config.yaml
model: "image captioner"
dataset: "rendered dice on a table"
encoder_activation: "swiglu"
encoder_head_dim: 32
encoder_bias: "all"
encoder_layers: 6
encoder_width: 384
encoder_positions: "learned"
decoder_qk_norm: true
decoder_positions: "rope"
residual_init: "none"
beta1: 0.9
final_lr_fraction: 0.01
Rows from block 3 of the image encoder of a small image captioner, named by matrix and row number. Rows with one number belong to one neuron. Each number is 128 + 24 x the weight over its row's rms, rounded and kept within 0 to 255. All counts start at 0.
After each neuron's rows are labels from the 100 images, of 14976, where the neuron reaches its largest size: "strongest on" is what is common among them; "peak on" is the class under the peak. Only what is clearly more common there than usual is listed. The data: rendered dice on a table.
# gate: MLP gate (encoder.blocks.3.mlp.gate.weight, 1152x384), inputs 0-54
# fc1: MLP up (encoder.blocks.3.mlp.fc1.weight, 1152x384), inputs 0-54
# fc2: MLP down (encoder.blocks.3.mlp.fc2.weight, 384x1152, transposed), outputs 0-54

gate.194 [172 103 107  96 108 166 126 147 200 180  82 120 115 114 141 108 132  88 151 132 123 113 126 166 167 113 154 100 116 142  66  97 124 135 147 122 104 100 140 143 144 142 123 133 130 157 151 127 108  80 142 132 163  82 133]
fc1.194 [122  90 123 122 140 157 117 117 101 122 139 108 106 132 103 111 119 111 145 121 159 105 139 136 171 164 140 111 121 139 156 101 130 114 114 170 127 104 131 128 107 109  98  95 138  94  71 143 133 122 128 124 110 150 178]
fc2.194 [117 132 153 166 131 114 146  68 150 160 166 152  48 101 100 127 122 132 113 152  99 150 133 175 150 146 116 120 113 116 133 122 140 121 144 152 124 171 136 118 133 133 152 141 164  87 131 139 102 120 111  94 112 111 107]
strongest on: four on top; white die
peak on: die with four on top

gate.123 [ 90 135 124 100 176 125  77 127 105 122 139 133 137 121  87  99 124  95 137 112 151 120 144 127 176  96 148 163 102 164 138 125  83 136 156 118 140  90 132 140 157 126 124 140 137  72 136 109 151 144 152 178 167 147 168]
fc1.123 [125 146 110 145 110 142 150  99 126 105 150 125 142 142  68 139 137 156 116 164 104 146 145 118 146 159 165 135 113 139 139 137  64  85 107 152 125 135 153 188 152  95 178 157 154 158 129 139 151 135 130 134 139 121 131]
fc2.123 [131 106 125 129 149 134 114 119 127 186  71 133 156 106 150 127 139 113 139 113 110  94 122 143 110 168 158 124 150 143  69 116 144 148  76 185  86 138 146 106 161 157 113 131 126  97 146 148 144 104 133 102 185 112 167]
strongest on: white die
peak on: die with two on top

gate.158 [151 133 141 145 152 134  78 121  94 140 114 169  95 120 128 124 137 145  83 133  81 133 148 139 153 125  68 136  97  90 128 122 124 135 139 130 157 124  99  72 136 185 145 126 131 102 107 139 157 144  97 107 136 143 143]
fc1.158 [102  96 153 140 159 126 153 100 135 119 165 128 128 163 148  90 156  96  82 155 117  62 137  96 111 168 128 123  98 103 118 118 103 129 157 168 103  87 100 159 123 121 103 141 120 136  86 110 149 172 192 106  74 124 110]
fc2.158 [126 119 109  95  94 125 140  93 159  95 113 154 135 132 105 149 154  93 118 125 120 143 134 177  97 107 146 160 147 145  82 112 155  72 158 113 116 130 121 145  26 113  83 129 150 146 168 167 136 109 138 114  93 145 142]
strongest on: white die
peak on: die with one on top

gate.390 [129 132 139  95 148 138 106 134 102  97 103  84 144 123 147 131 120 111 131 144  88 133 145 138 127 161 118 144 115 143 141 103 134 136 158 130  66 109 120 163 187 170 126  98 135  92 133 124 154 136 125 126 127 118 148]
fc1.390 [144  95 125 149 134 112 123  93 142 118 158 136  92 133 150 126 135 167 148 156 153 153 127 151 109 128 156 108 136  92 149  90 119 122 129 195  97 116 124  96 109  89 108 108 160 159 106 112 120 150 102 115 117  72 104]
fc2.390 [ 99 155 138  95 137 113 142 131 150 157 129  99 134 155 140 120 139 138 149  85 156 166 125  92 130 101 109 140 116  95 115 134 112 127 144 149 126 123  85 158 157 107 109 138 124 103 170 111 103 117 112 146 145  99 105]
strongest on: white die
peak on: die with four on top; die with five on top

gate.668 [141 154  94 123 174  96 112 153 162  94 169 106 106  95 115  82 147 129 153  87 173 109 114 103 118  88 134 135  92 114 173 149 164 146 117 165  96 160 140  91 119 130 132 143 175 148 109  91 143 160 109 123  77 134 121]
fc1.668 [139 143 129 135 134 111 110 132 166 124 158 134 108 153 118 154  98 140 147 134 106 127 128 104 147 156 128 111 158 132 121 126 174 130 121 129 121 143 133 170 119  93 123 132 143 109 132  91 140 159 130 147 155 130 147]
fc2.668 [117 130 140  85 113 109 116  95 152 173 117 128 140 151 158  86 139 129  98 122 144 133 136 105  94 146 152 131 137  92 140 154  91 138 110 136 111 118  86 115 130 112 161 136 120 151 129 128 126 175 139 132  90 136 140]
strongest on: four on top; black die
peak on: die with four on top

gate.205 [118 121 123 159 111 113 120  83 127  97 138 152 130 117 123 129 128 137 146 149 133 104  90 136  88 131 130 142 100 140 102 134 151 140  88 135 144 120 146 118  92 154 102 132 155  93 117 153 108 183 170 100 107  97 153]
fc1.205 [140 127 117 152 157 122 111 126 148 139 144 116 181 138 139 164 111 138 114 137 144 139 122 125 158 167 110 148 118 127 104 176 113 109 136 129 134 120 146 139 110 112 157 149 145 155 105 132 114 133 126 125 128 197 113]
fc2.205 [127 155 146 143 130 161 127 136 122 101 115  96 130 118 163 157 153 167 109 146 136 127 130 168 119 112  86 142 103 105 142 159 123 141  98 133 130 176 118 123 140 156 122 109  98 136 115 186 123  89 121 110 153 131 151]
strongest on: four on top; grey die
peak on: die with four on top

gate.593 [139 165 136 137 110 121  87 162 146 138 153 131 107 124  79 147 113 152 139 161  63 116 101 127 137 157 120 146 135 107 159 158 105 127 143 106 113 108 133 182 100 127 156 129 125  92 156 133  95 150 134 121 118 130 124]
fc1.593 [ 89 175 153 159 123 196 163 129  83 125 128 145 111 128 132 119 127 103 127 124  95 120 164 149 146 128 149 151 167 126 146 118 120 168 104 113 148 125 111  86 168 151 119  89 113 131 130 128 120 120 132 103 136 178 117]
fc2.593 [ 97 124 123 142 138 121 132 146 106 102 103 131 151 138 146 136 153 109 160 136 115 155 132 126 161 116 137 116  81 160 118 160 101 141 136 120 112 144 123 124 114 144  96  90 152 144 135 156 140 146  95 144 132 149 105]
strongest on: four on top; black die; brown die
peak on: die with four on top